Weights of a small spectrogram enhancement model: log mel input.
Rows from block 3 of a small spectrogram enhancement model, named by matrix and row number. Rows with one number belong to one channel. Each number is 128 + 24 x the weight over its row's rms, rounded and kept within 0 to 255. All counts start at 0. Numbers have three digits each.
Before each channel's rows are labels from the 100 clips, of 14976, where the channel reaches its highest value: "top examples" is what is common among them; "lies over" is the class under the peak. Only what is clearly more common there than usual is listed. The data: two synthetic voices taking turns or overlapping, over music, noise or silence. In brackets: how many of the 100, against the usual share in percent.
# convs0: first 3x3 conv (model.mid.1.convs.0.weight, 256x256x3x3, each kernel summed), inputs 86-171
# convs1: second 3x3 conv (model.mid.1.convs.1.weight, 256x256x3x3, transposed, each kernel summed), outputs 86-171

top examples: music (94 vs 33.7)
lies over: no speech (77 vs 34.2)
convs0.12:081158156117142165146121139126122121112112141117127131126089139127115128144168186096110111108105138170139119155108092148156121150142148127087170102122150133128156119169113115123152125146075093120084140065159112129133158115113133143113102119116110111137048127
convs1.12:168083097148088115149160118148153106136118129114132133121114100162112134114114090163100131132115127095171163056137127139093145131168162117157113145139122107152113126098129106138172157134152129152159126154079147122135129105154128093129124138145117078103187099

top examples: pink noise (63 vs 5.1); thin (high-pass) (33 vs 12.3)
lies over: no speech (72 vs 34.2)
convs0.75:131168119133148109190106169091131127137117110112149119171117122118189136150146147102172089138123162135099123137100119149160154123146105125148086131104138138155100108141124112117154114142102138131099147124117110157101127138144103140113151157120108135144072179
convs1.75:127098129122080133119077108147097176166136129141146135114102120157098162142096132131136130115150141157145153153157184118139114113126125132084150156132127144121113158112134158116120122118163136109126129153151110075125136098120108093172198110141120147113175139

top examples: child-like voice (90 vs 40.8); first voice: child-like voice (83 vs 25.9); background: none (60 vs 33.3); muffled (low-pass) (55 vs 11.8)
lies over: child-like voice (81 vs 15.3)
convs0.56:119104119126145128094075136081135093108102096127122107107150164133103174119132130122110173152108101132113141103126114114132114170141151128123108148117111126116135139142135128146165113139131133134111150102094092097101117093119142157145157092156113079128099120
convs1.56:095129117148135135161109110138166152129097141133149152108099116117138118151104159134105113092115166091123100131119116127200127113163132099124111117147081114104102113127088125145121120167154146107151139075124138155110114094104127131106122131111125144136130115

top examples: reverberation (66 vs 34.7)
lies over: high voice (39 vs 14.7)
convs0.204:128125155137114159117088103144114129153136160048137102109121134109139123186126099121114157133098148089134134147130117097132164116163140141141124122106139162154145144124085169118105105138102140121100170105120121113132111144106110128121150072102136138127107134
convs1.204:151135132128121057156155091070107104120091082141132076084131135088073129101158131110108079114091150134119104109120121101131110128121093151133137133074100150159110115115146161118097154142095151110149154156187138103138126097148127111131103109141174120133131147

top examples: clipping (92 vs 8.1)
lies over: low voice (39 vs 14.7)
convs0.198:080155148139085131111167154158133122085089118112168120113088096134104121120115094145088105149136121099135110127102113137178125096147116114144140142137142080078159156155134127184104176120127127127099089151167104126146101136100105143164150079137159145154124117
convs1.198:133123099135095131131094081113137086161171115165109117115139160133143086134149125131176161101137143153138130144111098102128101147128158153122098142096117093106123101126098145118077093106115114109146142126117109131096165103148155123119105152111121094141156153

top examples: background: everyday noise (68 vs 33.1); applause (37 vs 2.5)
lies over: high voice (33 vs 14.7)
convs0.175:165087141124165137130109107120109090120140124098144134132103124150177143130123141121134085123139106132109154119083146110102144125116118136149080121075122110091119128128104131175158126157107128136148117122110139139141123186103132124095100111120189137098137116
convs1.175:117093114118117142159127169130152129128128127099119117145169161139126124189112108148098131156142149115129126109180167104153120135161114105119127145146136167120091109107164118158167123103119076113112074166138137112140153115099144129120117166126105116120138109

top examples: background: everyday noise (92 vs 33.1); stream (79 vs 2.7)
lies over: no speech (61 vs 34.2)
convs0.196:146151166171090116135133105117099124114118114143117154092157159128093099131131104133147130074159097096108112117139124115140148084109070098160122102131143116158109118165086134143126176094127155125111140177148125124127117125105134116153132099091118098093173150
convs1.196:177107088118145136117113171141139116164114147148175142119112126155148156106158158149118130140132122148116170089110174093136098083166138119101142131135101105177144120104127147109132174139155125156186149118137128137114150135143163110127127157125102155107117155

top examples: clipping (100 vs 8.1)
lies over: two voices (31 vs 6.6)
convs0.116:137121124125138145129126130127148210118130118077113120125112129125128146145156131127109099068144133134136142130202130126120143156107146122157223161130126147119135149159138155094132132124132160130131154117124107080130118123172109133120136116152124134095131118
convs1.116:142150134110159123106097156144098167150174151153135138154129155120141128160141106124103127152140126118112083099052112116125108092148112107120106067151103081119111114130113098094137140122126122147149141173171177152127101156099108132124106103142152136122147151

top examples: music (99 vs 33.7)
lies over: no speech (84 vs 34.2)
convs0.14:111121157115101123129116135127125133212094117112138110122129125152108144125121152121129089098143133131127062121153124149129140113158109126144124118119101141154136143119122137129138114167108119127127162081116117119135121176149142119135117075120165104100155147
convs1.14:104124099141126101137086112141100106094121148160095086174107174070133129134123133138127187148115109156106113159146112133096148191147122158156133140125144132139096127138102121099112163106108094087113119167114133108160111096090118107103124158101113141128086102

top examples: music (61 vs 33.7)
lies over: no speech (62 vs 34.2)
convs0.43:115127130129140132112122155138115105178110080112118172136109090159092126122132164118141132107108111122150110139146138126138138113126116139121112135084118118096128118132106112156133126121124154118089128087139120134124125125114184106151128192134126125091116118
convs1.43:134159120144141130157128137135116156100119109130134064150126118115091129130145114140119147113108120137112123141131136132105153108114128154106151109131133162156141115090109114115117105086130153141138142123168097144113119109162075134126163086093100120144098141

top examples: quiet level (62 vs 28.9)
lies over: no speech (70 vs 34.2)
convs0.124:140152107138117087110118119130119232136155127154108124121134136109078118104147104137090115122108135157138105123151127117132142119128111139145094136138129137132134131146114111141105146123134139110110103106098100136142116133128123107142115150121130149116118132
convs1.124:140134108121128123114144112125121126105142147140137098121148131122183099109134192124086127142136122120134139115115155121120119155115159119171127149115093089158132127110131097102138123091131125157100116139110123089127126163121106162126120109123126104140124114

top examples: white noise (31 vs 4.9)
lies over: two voices (28 vs 6.6)
convs0.82:089149119117108129185102098112146147102100142149134134141081142094158144102103071112135154165121169168197129144148127104137141105103124079117119108103106141126106159116073145118130109119131134157153095115126110103142118086105155139122121145117123103086136147
convs1.82:141099118142145150138137141118144111115131134108145154152146146135082090093147130118127151157099123106129150119117166141094117161178137141179147123147184143122127142085157115129127158146108107141073123152146170166164204133126122093123109138139130155177145151

top examples: background: everyday noise (85 vs 33.1); electric buzz (78 vs 2.5)
lies over: no speech (62 vs 34.2)
convs0.114:115165161123118108129131151154090147109134177136139169098094130124128127155116071102085122111097154106116110128145127140154172144097126118142144112147092123128170085135132089119153108124154130126095158121139112101128136059104110129084191132128138151103173152
convs1.114:074133141147132152127124143130116113094095129120101112179148098134148129104111166110137143145140117109135133139112119116108082163145110088112126091129153154088139136122103080147096159116115115120120123176093148126170118137149124119154110138128126163144129120

top examples: reverberation (100 vs 34.7)
lies over: child-like voice (34 vs 15.3)
convs0.32:127105136189139124114141127116141134113081135104134172157144137107141139127128145137113086090152150096081141128112119149098159149120125153146132203104157119109136122106100196126113145113104116143106154127144147110135143147165118110140131116099129120098153122
convs1.32:131149152129139133164093119141143132156085111154112145091144093169117143164146093109101160124145123149130127103100126135130128110102071100146113080168106153133124106164098078095113116112114133133125108139124090133140132102091104129081112133119098131165134119

top examples: child-like voice (77 vs 40.8); first voice: child-like voice (71 vs 25.9)
lies over: child-like voice (62 vs 15.3)
convs0.110:139140144147113091136117142167095143117135136114127135110110124132113105131143096108080113097162155144094139101141107178148127117115157146138123123096127070146127121096084158121126089106150101131147120136087083158128108107106108121106129114140152130119120127
convs1.110:136123135098148156103127154131121120094128099118130126178128164121146142124130124091129139142126161092146143147151109121091162124097087138118112140158112157105132116129117126134112169099115125156086146159139148101118091118145139162133124119139166131081148156

top examples: music (68 vs 33.7); second voice: none (44 vs 20.6)
lies over: no speech (75 vs 34.2)
convs0.27:129079104138106122098108153122126131107123122121077136143131141160139114155137136145136142090120108100167115143123118097126160162131122148111151110080118111127152109095097102101138151146205132165123157112120155165120121150133164139107145133126168127136123134
convs1.27:122158149124110118141169110124105132112079089164090120113131118090120155141077153083163116101175155142172120147131099181150107115115161093130139122107124161135122159163141115150132121112104109153102125136157128124149100192141147138154119130096110139134131123

top examples: music (67 vs 33.7); second voice: none (43 vs 20.6)
lies over: no speech (68 vs 34.2)
convs0.177:125145136130100136150132065096133152161111142102143134116141166118129106099124125118097148141078115178102113140152134072168127142135093146173159134097111096157126123107149131137171135142144124126186127093077112118132144042183130130132093130171142102176108116
convs1.177:130137118107143148127162129113113160117160119107136107099103083123129161145129096089181110117100140080150120125156149109169136068150138128123145133121125185143117124139119146124141158125082104119130155111161113144118085131109144125133114096058179130106130128

top examples: background: everyday noise (60 vs 33.1); second voice: none (45 vs 20.6); crickets (42 vs 2.6)
lies over: no speech (79 vs 34.2)
convs0.120:123173130098120113140134137151090118123117143137130158109127076089102151093112095089137115072130155127126139169149142153159158142131119076173131144132123148140127170109123115114135136119136136114122162116134158097093108112118133108152137137168139161076104087
convs1.120:158140125176145129123079114134167153116172124109125158149104108134119119123129143142116171145149127105097145087112109073162121154139155122129116162105128125137123106110161126142120105141141151136131112126117117138107184149111145151144097113136120101125148092

top examples: background: none (61 vs 33.3); first voice: child-like voice (52 vs 25.9)
lies over: child-like voice (49 vs 15.3)
convs0.253:104172132121115108139163107066161143128124112131122149109101126092166077104141102146101117098116160115125120097143107129098115127138148132106146110108156081149113138073115099133139117105094105133101114127117119106139128124090138135107149088115143142105092107
convs1.253:113156134097109159170123160139157120122164212136116098105160093131135144109104151129108130121112125123143109094135150150086178087147139091126111170097156123121152112129115171102180102108111110124114091135083109109137131128158090101117142153149084112121144133

top examples: background: none (61 vs 33.3)
lies over: high voice (33 vs 14.7)
convs0.13:153155127094107110110092114089118099140125110143119101088136099108166121161124126095122139100166173094093146086131112118091156161089138137092136170145056131181120147171147074124120109116126135146194070131149140104109134126192117144152110151164129127157148154
convs1.13:140108141160141128153128092153149104105137136105158128141162121117139120143146163104165175114128166143159141201080144149150152136114077131117108128144141116072154088135151114109088134116106127090121172110119083117125129115144107122130153184116096130121137127

top examples: background: everyday noise (97 vs 33.1); second voice: none (48 vs 20.6); typing (45 vs 2.6); fire crackling (30 vs 2.7)
lies over: no speech (86 vs 34.2)
convs0.149:128113114115121141088129120128132123141137090098131092126059133124132172101109095149104099117132084113098139108159151119086132174143113121158129138119111122124131131130127091100140120110115119176123130143158094141148084100155111087115090149110123107137118106
convs1.149:089168175144145107106137165141141137146097116134130170154142144101108127174127152108130126143139161183157112120144130139084138136160172138159145135107150175173107169092119128187165132092146136125158097120113094112114128105156103203111112113141154143126125114

top examples: child-like voice (67 vs 40.8); first voice: child-like voice (63 vs 25.9)
lies over: child-like voice (63 vs 15.3)
convs0.17:117125113204121164138136104136131111115153143109129109123140082107089093169133116111107112093128166125118129107134139125104078140118133113121107125064142089095146139116124138125115133110114101104175141140101112129118117117142105128136140132100134116129146146
convs1.17:139115119138080110120105122159128101140142143133107173118115099109141134113131140132171066131127115153115124144137136170136172141133111163103133151123091125137141140122157123120169151117101143174130109114118128147131144131099109127167073110147106137087126131

top examples: background: none (69 vs 33.3)
lies over: no speech (92 vs 34.2)
convs0.220:140127137120149129074177109162121154152135114121012095123146114126067129164124111102073121102157129114124120132111133118145129125123119139121113137150144129133109138124138158112128116130114136139149110160117141063134108130157103136147122146157121129162124100
convs1.220:079089113127115109096126099164126140130126124120108118144109142122140138079121166129137100115171134128107119129109145114154119146133122106111140164113131125127131113126109116099146134100117098113140137157093130091142109094118110138131156153118116153128146125

top examples: quiet level (68 vs 28.9)
lies over: no speech (91 vs 34.2)
convs0.193:145141128136134104104121109154101193102164144110112120121119118144163124128082155132175091095131136152161128114094154154124123102102099150147103119157143156146150104148123133103122137146144104116156133134135150124117149147137103149133146124150104151158132182
convs1.193:132120179157109116149116112126068099144105136150125182108130098108096108145161062131084126116116140095154083124093113109130113133116104137145125107096104107093100157097154153138133105126163161100117135121143119140107155144149124084138125129117129113104067103

top examples: music (75 vs 33.7)
lies over: high voice (33 vs 14.7)
convs0.224:110112116139101145129110139112119167095163120125158109117109114117114141124140142129134107118133119164145036133125127137112106093174087121138114117109127148157110128124124122111103137111131128117132146128187138123100141133132133119147099095138101118115067135
convs1.224:141108131131107105112113116140126137141139122179140173126061098109144150118134150140150131142126153145122142088139093112091129141192129148107112152156130149151123175118143157127138171152142129133125123169110128081129177089090152127140167131084124152133195145